From a checkpoint of a small multi-label image tagger.
Training: muon at rate 0.0069, 18600 steps, batches of 512.
Rows from block 8, named by matrix and row number. Rows with one number belong to one neuron. Each number is 50 + 12 x the weight over its row's rms, rounded and kept within 0 to 99. All counts start at 0. After the name is the row's rms in percent of the matrix's.
# fc1: MLP up (model.blocks.8.mlp.fc1.weight, 512x256), inputs 0-255
# fc2: MLP down (model.blocks.8.mlp.fc2.weight, 256x512, transposed), outputs 0-255
fc1.11 099:52 42 52 47 36 57 60 50 38 37 39 58 50 53 57 27 59 49 34 44 38 55 48 62 58 44 34 50 36 48 45 71 43 71 58 67 60 52 52 55 40 13 55 45 56 59 26 34 46 49 46 63 64 52 46 57 35 52 54 64 47 65 48 65 73 66 50 59 52 44 55 56 53 44 30 40 54 61 57 64 39 42 54 39 28 35 48 75 52 33 18 37 50 51 55 80 52 28 72 54 56 60 57 58 70 38 48 62 49 59 41 59 64 43 34 52 47 40 53 44 36 53 40 60 48 32 48 59 44 59 44 42 47 38 48 57 27 63 52 33 64 57 46 65 54 51 59 56 49 48 39 34 56 42 50 48 57 62 63 57 42 50 66 47 89 48 49 34 31 67 44 43 30 69 44 45 51 37 64 41 61 41 67 60 66 65 33 49 54 42 45 37 29 66 68 65 61 67 36 48 36 31 53 64 32 51 71 50 51 51 55 60 43 35 37 57 45 46 39 76 48 45 53 41 43 58 65 50 42 60 61 30 36 19 39 39 50 61 50 40 50 40 65 52 73 65 67 47 38 72 60 28 58 39 62 50
fc2.11 101:43 53 55 48 72 48 53 44 30 50 53 50 62 41 33 45 57 63 71 55 60 56 30 35 62 43 54 54 74 46 50 13 46 40 32 23 50 58 47 58 50 37 49 55 45 35 49 54 46 77 54 29 46 59 62 31 70 48 37 68 56 49 37 44 21 59 35 31 46 43 36 31 50 45 61 75 37 26 43 45 51 55 21 69 65 58 59 29 59 73 76 70 50 56 63 59 36 57 31 59 53 57 43 48 63 70 52 60 48 59 58 67 54 60 43 53 69 73 34 51 73 54 33 54 44 39 72 60 78 49 40 67 40 60 30 47 40 45 52 57 60 59 60 57 53 37 55 34 32 44 45 37 30 53 55 37 56 52 46 55 49 48 54 49 42 61 46 66 59 46 51 49 61 29 55 61 54 71 34 47 48 53 49 46 43 32 45 48 23 53 41 55 60 50 52 46 53 44 48 18 53 57 60 70 52 53 56 36 34 59 34 46 55 60 56 70 67 50 39 59 44 68 39 56 44 51 46 51 59 56 37 60 50 48 47 66 57 39 48 47 68 43 51 40 42 33 59 61 63 53 49 30 45 34 41 41
fc1.12 071:34 40 60 69 61 56 31 55 71 67 58 50 42 33 57 36 70 48 59 68 49 75 56 66 51 41 56 50 43 63 42 48 58 49 56 53 73 36 29 54 48 49 31 52 59 72 41 53 46 43 54 52 53 58 50 32 35 52 44 67 25 55 45 55 53 45 36 55 60 38 60 72 44 47 85 52 57 49 57 13 59 64 36 37 40 24 46 73 45 65 57 42 32 47 48 48 30 33 39 40 62 24 42 62 40 41 52 38 46 64 67 77 34 61 60 41 33 45 67 49 53 52 63 20 48 66 47 50 53 61 40 52 56 46 57 42 52 58 55 61 64 54 53 75 41 49 53 57 53 64 49 57 50 68 30 45 54 40 63 50 55 43 62 41 46 36 49 52 37 58 44 58 67 61 71 58 49 49 46 53 46 63 63 39 60 31 63 42 52 48 38 51 52 58 44 47 26 53 66 29 43 62 31 59 28 57 60 44 64 52 43 42 53 69 49 39 40 43 22 62 44 46 65 52 55 41 58 49 59 58 48 67 40 50 35 59 56 41 67 71 49 31 50 29 36 70 50 46 41 50 35 46 66 34 30 40
fc2.12 066:62 30 41 51 40 42 68 61 53 56 55 50 51 56 36 64 26 30 55 53 58 40 47 37 51 50 68 37 47 36 43 47 48 59 51 54 31 64 64 49 42 44 53 42 78 34 68 41 39 65 42 53 39 55 66 67 72 45 54 56 64 50 44 56 51 42 41 39 73 73 32 50 35 45 58 40 33 41 49 38 46 46 45 79 75 44 45 38 54 33 45 44 88 46 53 69 70 75 50 50 50 69 64 39 50 42 51 56 59 43 37 49 54 27 39 48 64 32 50 47 64 53 40 56 54 62 22 44 42 47 60 44 63 25 58 48 32 32 37 47 49 41 43 49 56 58 55 48 45 29 54 49 53 53 44 54 55 33 41 44 47 66 40 64 69 52 39 62 53 39 61 56 42 62 29 63 54 46 56 52 54 38 51 63 57 57 51 43 59 36 62 70 50 51 69 57 61 21 19 47 66 49 73 73 36 57 42 44 47 55 43 57 76 60 51 56 56 59 72 39 33 38 36 35 50 57 24 40 55 46 50 40 45 40 69 50 51 39 76 53 41 63 54 44 55 70 29 41 64 46 48 50 33 57 54 58
fc1.13 129:56 46 36 56 50 46 52 51 47 54 32 67 42 56 60 44 31 43 48 46 39 51 44 47 45 30 55 70 58 40 58 58 50 57 51 73 54 56 58 67 47 74 72 60 50 34 45 54 54 52 36 51 43 37 85 31 57 43 36 63 46 43 50 36 46 16 55 57 57 52 66 78 40 57 44 55 67 70 36 67 37 52 74 44 47 26 53 58 32 46 52 32 50 56 72 36 53 48 59 69 56 56 48 32 31 34 36 47 52 18 52 51 70 68 53 52 60 53 66 61 31 45 42 45 46 49 53 55 45 62 52 55 54 49 55 60 51 54 33 54 69 41 44 53 50 49 78 64 25 19 59 65 36 47 50 63 60 36 26 36 60 49 30 35 37 75 53 51 51 61 45 36 38 46 32 62 58 54 64 38 56 35 46 52 49 40 54 64 43 61 44 63 43 48 69 61 54 43 65 50 38 34 52 46 47 34 40 46 39 68 32 62 59 44 49 49 62 53 56 73 53 49 27 47 50 32 48 65 52 36 44 27 64 55 61 62 43 43 47 24 51 48 63 40 36 58 36 39 46 51 45 43 24 38 56 54
fc2.13 136:43 66 34 42 53 58 40 50 48 54 72 62 38 60 48 56 72 59 58 59 59 69 62 61 29 45 19 48 54 64 30 66 49 35 40 35 55 66 48 48 49 47 47 66 48 44 43 55 42 39 68 31 63 58 36 61 40 54 46 44 28 31 64 40 48 50 67 61 36 59 47 39 52 46 28 36 32 40 52 49 47 29 60 39 47 59 44 56 56 67 43 60 43 66 47 50 59 46 55 34 48 32 54 40 46 60 67 48 52 78 49 49 38 40 60 56 43 60 36 22 63 39 48 56 63 73 43 53 41 50 37 41 40 61 49 53 54 57 19 24 57 48 47 48 52 52 41 46 28 75 52 43 43 60 47 59 56 72 83 61 42 49 49 59 59 49 39 48 28 61 45 60 73 68 67 56 61 52 57 65 52 48 50 58 31 63 53 45 44 43 56 64 60 49 47 54 40 37 63 49 34 66 63 49 53 30 62 61 47 48 70 40 43 60 40 33 45 59 34 19 54 41 59 49 61 37 42 65 48 64 68 69 49 67 52 22 52 43 41 49 57 38 40 72 52 55 35 47 40 51 33 59 51 46 19 67
fc1.14 099:59 59 31 30 62 43 41 69 37 60 58 42 23 54 54 39 43 66 47 44 58 55 42 49 53 56 52 43 52 43 63 39 66 41 47 35 52 48 47 45 34 77 57 59 50 39 52 51 62 46 35 48 28 53 48 61 43 57 52 64 50 36 48 34 57 37 39 49 62 44 44 42 31 55 42 44 56 52 33 42 59 47 66 47 74 55 40 61 56 51 51 48 44 35 36 58 43 39 54 68 59 56 67 51 43 52 46 46 60 41 60 62 53 37 70 15 65 48 60 50 50 64 52 42 49 60 61 21 55 35 53 40 48 80 46 55 58 60 65 58 54 46 42 52 51 41 58 48 47 26 40 33 44 50 25 54 45 31 46 60 58 63 37 40 81 48 73 48 64 50 59 59 51 53 28 69 49 49 51 80 48 58 76 28 47 46 39 43 53 45 40 23 54 84 51 39 51 38 61 25 44 44 55 40 48 39 42 42 54 71 49 53 57 65 45 58 42 30 70 57 43 54 36 56 45 36 69 67 52 66 24 67 49 36 21 54 43 58 69 64 47 50 53 17 34 46 52 56 49 46 50 31 26 49 51 52
fc2.14 074:33 43 55 34 61 43 50 40 48 64 60 48 59 59 65 40 33 41 54 54 40 43 76 50 35 36 67 50 69 42 59 54 57 44 49 54 69 78 47 63 44 33 45 41 55 48 55 72 56 66 63 45 38 44 38 46 66 64 44 63 57 58 48 51 54 48 56 53 41 57 43 35 33 68 54 49 64 30 44 76 54 55 60 34 40 59 33 44 61 43 68 43 38 58 40 44 40 60 46 18 52 68 54 56 53 25 55 38 55 48 44 62 62 44 78 64 36 58 53 32 61 56 48 59 51 58 38 66 43 52 46 63 59 28 70 54 29 50 21 55 44 55 50 53 54 48 18 34 48 70 32 43 38 57 53 36 60 33 61 54 34 54 50 36 33 53 53 39 42 59 74 52 50 69 56 43 49 62 67 39 37 23 38 81 34 49 57 49 39 51 50 71 62 43 45 44 37 54 57 69 56 31 49 39 37 44 55 61 39 68 68 50 57 47 57 56 51 66 66 51 70 48 50 47 58 45 38 45 61 16 42 38 49 53 44 36 52 49 46 51 34 50 35 43 61 42 65 47 61 60 53 59 36 67 19 42
fc1.15 101:52 36 75 65 61 51 59 51 31 52 52 81 58 61 46 46 45 53 65 48 33 40 63 56 51 66 35 46 51 39 46 55 39 50 56 45 54 38 36 53 65 54 61 53 44 33 39 44 43 55 41 37 65 49 68 46 29 40 39 74 39 33 34 52 51 20 31 38 60 24 67 62 64 50 31 43 65 34 40 52 55 39 33 69 39 50 41 50 42 49 57 48 57 77 57 56 76 55 35 48 63 27 36 49 51 60 58 58 33 62 44 53 75 52 38 61 70 47 70 46 54 49 44 52 59 58 50 59 37 46 40 38 62 61 74 66 60 39 67 36 60 47 44 64 49 39 53 40 52 36 53 41 21 62 36 37 72 50 58 48 24 47 67 47 45 40 34 55 62 63 44 41 60 56 39 61 51 46 58 57 30 70 44 52 38 45 49 62 75 57 41 39 62 62 36 51 53 45 48 44 39 56 58 76 38 64 43 58 60 57 40 39 60 55 54 62 61 52 60 47 51 56 63 53 61 51 48 44 58 47 54 71 32 44 56 94 33 55 49 54 67 58 25 52 66 36 32 61 53 62 45 50 50 44 56 40
fc2.15 098:54 60 34 48 36 75 48 33 49 68 27 59 43 40 46 79 42 42 60 43 62 56 55 40 38 44 40 57 39 29 57 40 51 59 64 59 51 55 43 56 36 46 52 63 38 72 55 63 57 48 64 62 57 74 50 46 51 56 60 71 58 40 59 38 45 66 70 51 42 62 60 49 51 44 38 71 35 19 43 75 50 35 58 67 44 43 40 42 40 53 41 34 51 59 57 41 31 49 51 42 28 59 25 56 52 59 48 45 36 40 58 40 58 42 38 59 41 42 53 53 48 26 48 77 33 42 52 57 50 74 40 59 58 68 68 56 53 65 53 35 43 44 45 53 53 53 48 73 68 43 57 50 67 50 45 48 70 44 48 53 82 44 40 45 52 60 60 52 14 44 70 64 71 36 50 31 51 63 59 51 49 63 46 56 57 51 46 28 46 56 48 66 59 36 48 50 58 30 38 56 39 55 67 47 39 56 62 43 18 61 61 52 34 53 46 48 38 50 43 49 67 42 20 56 43 45 65 44 49 57 44 36 82 61 60 44 34 33 47 28 33 58 39 46 42 42 58 48 62 45 63 55 57 47 29 45
fc1.16 074:42 47 59 68 35 45 51 33 73 43 39 27 84 36 28 42 72 39 37 56 47 58 49 52 70 51 49 48 66 53 48 57 53 47 55 64 21 65 55 67 61 55 41 36 59 43 59 49 59 62 44 54 67 63 48 65 63 44 47 64 46 40 43 51 55 49 65 48 44 41 46 46 55 45 52 35 60 47 78 58 46 51 43 53 58 13 48 50 65 39 47 52 47 48 57 62 72 31 52 58 40 38 40 59 46 73 57 43 52 74 57 75 48 61 43 43 31 45 66 63 31 42 41 29 55 37 49 60 45 49 50 74 44 52 50 51 52 48 39 54 39 29 61 38 30 58 61 20 65 52 58 54 52 43 59 62 35 58 30 66 33 46 47 32 54 46 63 55 37 33 56 57 79 61 55 36 44 57 60 58 54 46 36 50 70 33 51 55 35 41 42 40 54 55 64 61 59 67 50 61 61 29 33 49 50 73 51 61 56 52 31 57 48 60 32 69 29 28 70 50 60 52 74 42 54 55 51 57 39 37 50 45 43 44 30 56 25 42 43 34 51 57 48 64 52 62 41 39 42 64 49 41 25 51 53 46
fc2.16 065:40 65 40 62 76 41 56 44 41 60 33 33 43 73 68 54 65 35 19 42 48 37 58 39 41 27 61 48 54 41 55 46 58 33 55 60 49 53 66 38 37 40 50 55 54 39 49 42 46 35 42 46 51 48 55 36 35 47 45 37 63 74 25 49 42 55 45 66 51 40 47 64 53 55 38 32 52 64 71 64 72 39 57 45 47 54 39 60 16 48 48 71 52 49 39 70 34 74 44 32 46 32 36 52 34 62 38 55 49 20 34 33 46 49 59 29 59 55 52 50 44 40 46 61 48 70 34 44 75 55 56 48 57 53 67 62 39 32 52 57 66 37 25 33 41 69 49 62 46 43 55 47 47 48 45 34 60 32 39 65 65 44 41 38 78 50 58 66 57 77 47 44 47 48 38 32 35 45 49 58 63 61 42 60 57 38 46 34 49 50 57 53 59 56 58 51 67 55 54 63 48 65 38 52 62 46 75 67 75 70 62 58 49 60 65 60 53 58 58 32 41 40 64 41 47 47 52 40 65 47 44 67 66 40 78 63 49 44 42 48 49 53 39 48 59 39 46 60 65 49 33 39 38 58 54 53
fc1.17 137:51 60 41 46 39 42 55 60 37 41 53 41 57 54 35 40 49 36 25 47 45 30 56 62 54 45 40 70 62 48 47 36 43 39 40 54 74 49 46 49 64 45 44 39 42 40 47 42 47 49 25 74 56 41 53 70 55 50 51 62 74 77 44 30 57 30 40 52 69 84 71 59 41 69 73 69 57 51 61 55 51 52 63 36 39 58 62 61 43 29 60 43 59 67 59 77 32 67 68 40 51 39 63 37 63 48 73 77 32 37 57 60 34 34 47 53 33 37 53 42 40 49 25 50 47 39 61 64 50 54 40 40 42 44 64 73 42 59 48 51 53 39 67 58 40 45 63 65 54 42 72 44 47 43 49 50 43 42 80 59 55 33 33 47 55 42 35 53 41 61 28 40 49 39 66 53 66 34 51 51 55 43 48 51 43 66 33 45 55 43 53 59 50 58 59 57 35 44 21 50 41 50 47 56 23 42 46 55 50 47 40 51 50 38 61 48 34 48 60 52 62 26 58 31 33 57 16 62 54 65 56 35 69 55 47 67 45 39 60 43 58 65 54 55 40 40 61 55 46 43 57 54 45 52 48 42
fc2.17 137:57 26 57 28 47 51 48 45 53 56 62 30 46 48 70 69 63 46 36 59 52 61 73 58 35 66 69 42 41 48 66 45 53 73 49 51 44 65 56 38 55 70 64 46 65 50 54 52 33 35 51 55 53 77 63 37 64 59 61 57 48 36 53 60 29 45 40 37 35 45 48 20 31 29 45 44 45 52 46 55 39 48 36 51 48 46 46 39 44 41 33 59 58 49 50 52 56 45 49 58 76 32 56 41 42 39 59 34 58 43 60 25 48 43 45 57 57 53 52 53 64 66 46 54 35 77 47 57 47 42 52 34 42 49 47 50 59 75 66 51 52 48 62 20 57 42 54 53 19 35 21 54 67 45 50 52 52 49 47 41 47 47 47 62 42 63 59 38 46 60 46 46 36 70 50 29 52 60 26 46 20 42 60 41 72 44 49 50 51 33 45 74 60 73 36 54 71 41 51 49 49 78 50 33 47 73 47 46 50 62 69 71 38 41 58 65 79 56 46 64 53 55 26 50 56 45 62 42 43 30 55 60 48 50 47 61 61 37 35 45 55 53 61 57 43 52 42 73 32 48 38 51 62 52 55 33
fc1.18 131:53 55 64 52 34 37 36 24 52 41 40 49 44 54 54 60 34 48 60 47 35 46 56 48 64 38 64 87 53 42 56 55 40 56 53 56 56 41 70 59 53 52 55 58 56 39 73 49 30 52 52 42 31 51 40 68 31 42 44 54 42 57 50 50 57 82 63 57 62 54 63 37 66 65 62 69 38 31 52 45 64 51 59 41 39 63 50 48 49 50 42 59 53 81 86 46 69 54 64 54 44 52 78 39 44 57 54 47 38 47 45 66 53 73 52 35 31 72 56 52 53 55 51 36 60 41 24 55 54 45 26 18 57 58 47 55 51 60 59 61 43 35 56 28 47 57 37 38 61 51 53 49 46 49 77 49 41 36 61 55 40 60 37 44 51 32 36 77 53 64 50 50 65 41 59 36 47 45 51 43 32 68 35 51 45 32 13 31 39 72 57 37 47 52 58 47 59 66 43 46 37 36 42 66 77 34 28 47 44 47 45 39 62 44 53 50 35 43 61 55 55 44 40 62 61 45 67 76 50 52 51 59 60 58 41 39 39 43 28 47 59 45 53 61 52 44 47 50 48 35 66 50 54 44 46 57
fc2.18 130:20 54 65 69 68 52 51 65 54 59 54 59 49 54 46 37 58 36 52 69 49 49 76 43 43 42 18 54 43 77 28 40 55 46 43 65 54 52 64 46 43 56 35 66 38 53 33 61 59 47 43 63 54 65 56 54 41 38 48 70 49 43 51 46 26 32 59 59 56 53 55 52 41 51 37 49 46 60 43 53 53 59 51 49 32 21 49 50 58 45 53 39 32 64 10 62 46 55 56 64 51 42 36 49 60 35 40 58 60 34 63 40 26 66 56 62 50 42 59 61 57 27 46 56 45 45 75 69 58 34 27 66 60 55 66 62 19 34 54 46 56 55 42 57 57 45 75 57 57 58 27 59 71 57 59 47 43 65 46 57 63 33 50 47 51 53 89 43 29 49 20 61 54 58 46 39 59 50 43 66 65 35 38 58 71 44 48 44 48 38 43 44 47 28 34 48 52 59 67 46 41 73 50 54 48 44 48 57 38 51 48 67 28 55 25 54 60 53 51 46 33 47 46 48 42 69 52 59 62 49 58 47 24 65 57 64 47 47 50 40 39 45 50 52 49 47 57 33 37 53 50 65 44 46 50 46
fc1.19 141:54 50 46 39 45 46 48 61 50 53 77 52 51 44 47 55 28 44 50 49 67 25 38 59 20 56 69 54 27 85 56 54 50 49 67 32 54 48 72 46 60 52 32 57 61 37 31 54 58 60 35 54 48 63 47 54 55 48 40 48 52 31 67 51 65 35 56 54 58 47 52 48 70 46 53 37 63 38 53 53 46 45 51 59 44 53 50 43 40 21 63 32 84 37 66 27 50 42 44 65 65 44 45 28 49 61 54 55 54 34 79 54 58 48 43 52 50 65 65 54 48 48 19 62 53 54 46 49 45 84 32 56 39 61 63 64 60 49 46 28 63 71 25 27 49 54 43 54 61 36 58 54 68 52 39 28 49 40 49 51 73 58 70 61 43 40 54 53 63 50 66 39 45 38 41 41 47 59 55 34 50 61 50 54 31 50 46 58 36 70 66 46 63 64 41 46 53 54 53 66 39 40 62 47 53 46 25 36 41 62 41 33 52 49 36 60 65 66 35 34 50 48 27 47 49 49 50 58 67 36 50 53 54 60 69 48 29 56 68 43 29 48 55 48 61 51 48 49 38 71 64 50 39 40 58 51
fc2.19 138:46 57 31 49 30 61 62 61 59 37 49 57 38 53 38 73 36 54 47 45 62 60 56 50 53 60 35 53 70 62 47 62 55 46 54 55 22 40 26 61 32 47 57 29 59 48 62 47 67 66 55 33 51 64 93 38 42 54 59 80 60 54 57 52 56 57 41 57 44 55 48 29 69 36 41 68 46 46 30 57 48 48 47 43 44 34 75 50 58 49 48 48 40 56 52 64 37 53 57 61 32 61 50 52 63 48 49 47 25 30 45 67 57 34 44 73 45 27 60 54 34 37 34 41 63 77 46 32 48 34 49 61 55 49 61 58 30 66 62 66 55 47 43 38 40 48 52 54 49 31 53 36 46 40 52 37 63 58 67 65 38 08 30 49 60 53 54 47 38 44 52 59 63 66 41 51 57 50 35 63 46 44 45 52 69 54 34 47 53 31 53 64 59 44 51 58 64 47 40 46 71 56 36 61 60 52 49 63 56 51 47 62 62 38 35 30 66 33 53 40 40 48 45 54 51 42 64 36 40 49 36 64 56 38 38 44 78 44 46 55 41 61 58 58 56 42 64 39 54 62 25 30 49 56 69 47
fc1.20 096:46 39 74 56 62 46 39 52 69 65 55 34 42 44 56 59 49 40 48 36 50 15 55 46 45 34 31 51 45 53 39 61 39 59 37 41 45 30 71 57 39 45 26 56 39 54 44 66 54 29 57 35 60 39 61 51 33 28 75 69 71 51 47 46 39 60 49 40 36 56 47 55 29 56 59 52 61 24 53 33 47 37 64 44 59 72 62 76 86 49 59 68 29 56 29 42 34 67 54 57 53 37 32 55 65 51 26 53 52 39 60 73 54 67 41 62 50 41 53 63 35 48 58 69 45 71 31 64 44 47 53 61 57 68 36 44 40 54 38 50 68 60 59 51 66 40 45 59 34 69 51 43 42 62 57 33 65 34 62 34 34 39 46 52 37 55 48 50 57 51 64 37 54 73 47 59 41 60 30 53 54 56 41 56 65 49 41 32 43 49 44 57 68 35 54 68 61 53 46 59 33 44 53 48 38 49 54 55 35 30 38 46 44 42 51 52 61 33 54 31 56 50 56 62 55 45 46 58 49 60 53 59 36 69 71 44 27 50 67 54 53 46 83 49 40 59 51 39 50 46 37 56 43 55 53 51
fc2.20 100:31 42 26 27 62 40 46 30 44 58 36 61 47 71 60 45 57 59 43 54 58 47 51 54 59 54 70 46 64 45 38 42 51 53 41 58 34 47 41 35 53 51 64 45 60 51 54 62 53 63 59 63 40 74 47 57 69 51 41 26 21 43 36 39 46 50 35 61 46 33 43 39 53 50 60 41 54 50 37 73 39 71 37 51 45 44 45 63 37 80 53 49 93 47 64 50 75 51 68 55 58 57 45 35 30 51 51 21 55 50 49 15 61 60 50 56 49 57 53 39 43 52 44 61 82 27 42 37 49 62 32 50 33 36 56 57 54 52 50 39 32 35 63 51 33 48 51 48 56 71 55 33 51 44 57 59 44 61 34 60 73 78 25 58 46 54 65 69 45 56 46 42 60 70 32 49 68 38 45 62 49 56 44 45 28 48 55 50 47 64 40 38 57 57 55 53 61 44 45 22 50 69 59 64 51 47 55 44 45 51 56 41 48 34 25 65 33 48 28 54 49 38 47 42 44 38 59 58 50 47 45 49 61 45 42 55 60 65 63 57 49 38 50 65 57 51 56 55 46 42 64 66 42 60 39 64
fc1.21 095:63 44 55 60 67 59 60 55 35 36 43 60 45 64 52 44 68 50 55 40 68 77 57 47 43 40 64 59 48 73 36 60 56 31 44 41 48 33 46 55 51 33 40 59 41 50 48 55 67 66 52 41 52 48 48 27 32 51 40 53 34 53 50 48 45 49 59 56 52 19 35 67 65 49 73 52 64 52 53 30 59 41 40 50 47 46 32 38 23 35 44 35 69 64 44 50 73 57 22 60 28 49 56 68 60 70 80 70 48 67 56 52 52 63 29 35 51 53 71 58 45 35 34 50 38 26 43 59 30 54 53 55 74 57 33 45 44 55 68 60 47 46 57 31 52 54 49 46 64 44 46 50 55 66 65 51 49 37 40 32 40 37 51 52 46 41 42 67 68 50 53 46 59 58 56 42 76 45 40 52 63 34 52 53 31 53 37 45 52 42 54 43 58 44 58 48 44 69 68 35 55 61 59 49 41 42 47 36 28 48 80 37 45 54 61 42 46 62 50 56 50 48 50 50 59 71 53 50 70 66 24 67 46 59 45 65 50 48 35 30 56 59 32 43 37 48 59 54 42 67 21 57 72 46 61 43
fc2.21 084:41 48 39 53 46 62 64 59 42 68 54 48 52 38 42 61 37 49 42 56 49 54 55 37 37 58 51 42 54 37 27 52 58 58 53 53 31 55 62 58 44 43 49 49 51 68 78 45 44 55 65 47 53 56 67 51 43 44 50 31 57 54 53 43 50 59 45 46 34 58 24 47 72 51 63 56 23 33 46 53 58 43 39 50 56 70 63 43 61 45 65 62 44 56 37 56 29 44 69 50 49 61 47 61 31 52 83 48 55 62 16 44 41 73 57 58 67 52 37 41 57 35 54 39 22 74 65 54 67 37 61 54 55 51 69 50 46 68 58 37 72 28 33 26 42 56 42 44 30 76 33 56 49 46 61 42 54 41 28 47 61 50 33 56 64 50 56 38 41 26 43 49 76 26 31 54 42 48 59 50 44 41 53 60 65 58 44 59 32 54 36 67 65 54 40 58 59 37 46 79 59 36 70 55 45 79 50 62 34 51 46 39 50 29 57 40 36 43 46 36 70 51 34 66 52 37 48 46 38 26 72 40 45 50 52 46 53 46 47 53 59 46 40 44 61 65 50 65 64 56 58 39 49 44 45 62
fc1.22 118:40 58 54 57 54 56 62 49 44 44 61 57 49 41 43 45 56 65 37 32 56 63 74 59 36 65 67 44 63 33 54 53 07 74 52 65 49 51 41 47 58 51 41 39 45 67 34 55 42 42 40 51 58 61 51 39 46 60 25 54 46 43 61 29 55 38 64 38 68 44 31 70 43 54 49 51 65 49 67 39 68 53 46 50 36 67 33 72 49 33 58 65 43 32 44 43 75 35 46 71 44 51 64 55 51 44 55 59 38 40 64 49 45 61 00 60 55 45 45 41 60 63 44 48 46 50 52 56 52 41 35 47 37 56 40 45 49 59 45 57 27 52 42 34 46 48 25 58 37 61 47 35 44 47 57 35 43 68 51 42 56 48 60 57 42 40 49 45 37 50 41 43 65 48 48 40 38 50 46 60 37 57 64 51 50 34 55 49 40 56 44 40 43 45 57 49 54 59 50 64 53 39 68 44 42 58 20 51 49 46 54 45 51 61 58 44 41 43 40 43 35 50 37 31 41 55 63 37 33 26 67 55 38 47 74 55 47 45 20 35 54 28 49 42 28 53 62 61 50 47 25 27 30 45 59 23
fc2.22 122:50 48 43 50 33 52 34 42 47 44 40 38 33 56 74 32 54 38 40 43 45 50 24 54 43 50 49 49 54 50 49 48 28 65 65 42 42 18 41 44 59 51 57 53 62 47 56 56 40 62 46 45 59 31 61 64 25 50 60 50 19 48 38 65 39 60 50 63 45 50 40 73 43 38 42 39 42 50 47 59 57 60 65 59 77 64 48 53 36 52 54 56 61 55 38 61 60 63 28 57 52 43 49 35 52 46 55 74 79 53 38 48 25 43 32 54 39 60 35 54 50 45 56 28 49 31 69 64 58 51 64 30 44 56 62 43 69 47 30 60 37 38 53 54 53 29 53 62 59 59 65 34 40 51 41 54 55 36 46 47 33 40 55 55 50 58 87 58 27 64 63 73 46 53 54 33 54 72 54 46 67 44 45 54 63 43 51 62 45 53 44 51 48 69 47 66 33 46 43 53 63 68 48 53 46 42 60 45 53 34 50 43 47 43 54 64 43 30 24 65 70 44 45 66 40 61 35 63 79 48 47 40 34 58 52 62 66 56 54 60 65 61 74 45 66 59 29 66 29 58 35 42 40 53 50 46
fc1.23 041:58 71 65 56 52 47 43 45 50 59 49 52 63 63 48 35 46 43 62 72 48 39 60 39 53 41 35 60 63 22 47 51 64 61 73 44 44 51 38 83 66 43 48 30 52 48 41 62 55 49 52 42 57 57 22 34 47 54 28 53 50 31 50 57 64 49 43 30 50 38 60 44 47 66 59 30 50 32 54 66 32 52 38 52 63 39 53 50 38 24 73 24 57 69 52 69 40 24 26 63 64 34 43 51 70 61 44 44 53 66 48 48 39 34 47 37 67 56 62 59 83 56 52 52 48 54 56 56 31 52 35 61 60 47 65 51 53 64 52 43 58 62 52 58 46 31 21 54 46 59 26 62 57 46 60 15 58 52 64 46 50 49 49 39 54 58 27 53 39 41 54 48 45 60 50 38 51 42 33 47 57 63 69 49 53 36 49 33 35 47 56 48 51 48 59 28 61 78 28 43 52 36 44 61 54 36 46 44 35 68 59 43 70 56 35 47 65 44 35 40 41 71 54 54 43 50 45 55 44 55 65 57 51 54 46 60 45 57 54 53 62 39 39 43 67 56 38 17 65 54 34 52 48 41 38 41
fc2.23 038:21 50 41 55 61 46 47 46 55 35 59 30 58 61 34 43 61 46 57 13 49 56 32 66 43 39 70 41 65 59 27 38 54 54 45 42 65 43 41 40 66 47 68 32 61 57 53 57 57 31 66 41 73 47 40 44 45 51 58 46 37 61 32 62 65 49 59 60 42 42 60 28 36 43 53 42 67 69 47 39 56 51 59 39 33 32 51 50 51 49 52 61 39 69 30 33 56 42 35 28 47 58 40 57 64 48 62 29 63 69 57 46 68 42 61 50 54 47 32 40 51 61 53 64 47 53 65 35 43 47 39 31 60 79 41 60 44 72 55 50 45 33 39 55 45 49 41 37 56 63 41 41 43 66 54 67 38 51 36 62 58 66 27 46 42 38 63 48 59 79 46 39 68 59 75 48 35 58 63 62 47 68 47 49 47 60 55 61 79 40 32 44 37 50 42 60 69 38 37 36 26 54 52 40 35 28 48 73 40 53 59 44 61 48 41 56 46 70 59 62 48 61 50 67 42 62 43 61 46 58 32 52 41 45 47 55 61 44 43 55 55 34 52 47 36 39 79 44 53 45 47 63 48 58 73 52
fc1.24 144:31 44 43 36 52 49 45 41 84 38 46 49 47 36 54 32 41 40 45 54 68 65 62 47 46 59 59 50 44 43 56 35 40 47 51 33 68 43 30 25 47 70 50 65 45 32 20 45 55 60 63 73 43 59 50 43 42 50 56 32 62 55 29 45 51 56 58 50 64 41 57 41 65 39 64 47 53 61 29 53 45 65 61 55 42 47 46 33 27 49 52 58 41 52 70 44 38 58 49 68 47 27 34 41 58 19 58 51 74 59 52 52 68 43 59 55 43 39 50 68 40 27 50 46 49 53 59 37 32 39 52 33 46 70 85 56 54 32 49 65 56 55 46 56 44 46 61 45 49 35 75 48 51 54 59 36 41 27 50 61 47 42 38 31 44 47 32 46 64 29 51 67 43 65 68 40 48 60 50 47 32 67 50 46 59 74 31 35 44 49 38 41 61 54 44 47 62 37 50 52 49 64 45 36 67 36 62 60 34 43 39 58 46 59 40 50 50 47 42 23 63 69 30 63 54 55 51 47 49 45 53 50 59 48 16 57 39 30 38 49 68 63 40 53 56 48 40 60 42 55 63 22 51 35 58 54
fc2.24 155:57 52 34 38 37 37 73 59 49 56 22 63 57 43 28 42 57 34 35 54 70 42 55 61 52 56 77 58 55 30 33 74 66 46 59 45 78 57 42 54 42 45 44 37 33 40 62 38 36 51 34 46 73 50 63 63 57 77 52 39 46 56 46 49 42 59 62 51 56 30 38 63 50 24 45 67 47 60 34 30 57 48 55 71 53 45 58 49 55 49 64 32 61 57 68 57 52 53 37 39 45 43 53 47 38 52 60 34 50 46 51 78 29 71 37 29 38 44 54 38 49 37 51 57 58 37 52 53 58 26 50 54 56 66 32 35 43 51 33 41 48 56 44 35 50 59 41 30 33 57 65 69 42 51 37 64 47 68 28 79 58 28 52 53 55 46 47 67 49 47 57 29 56 36 45 48 55 37 57 58 43 39 36 47 55 46 41 51 67 78 52 46 71 43 49 57 50 51 49 63 59 61 73 39 46 53 68 51 81 64 54 49 52 61 57 40 42 58 62 65 48 53 47 41 57 60 54 76 27 36 51 55 38 43 46 56 35 28 60 37 47 47 44 41 58 49 44 31 48 43 52 56 75 52 61 49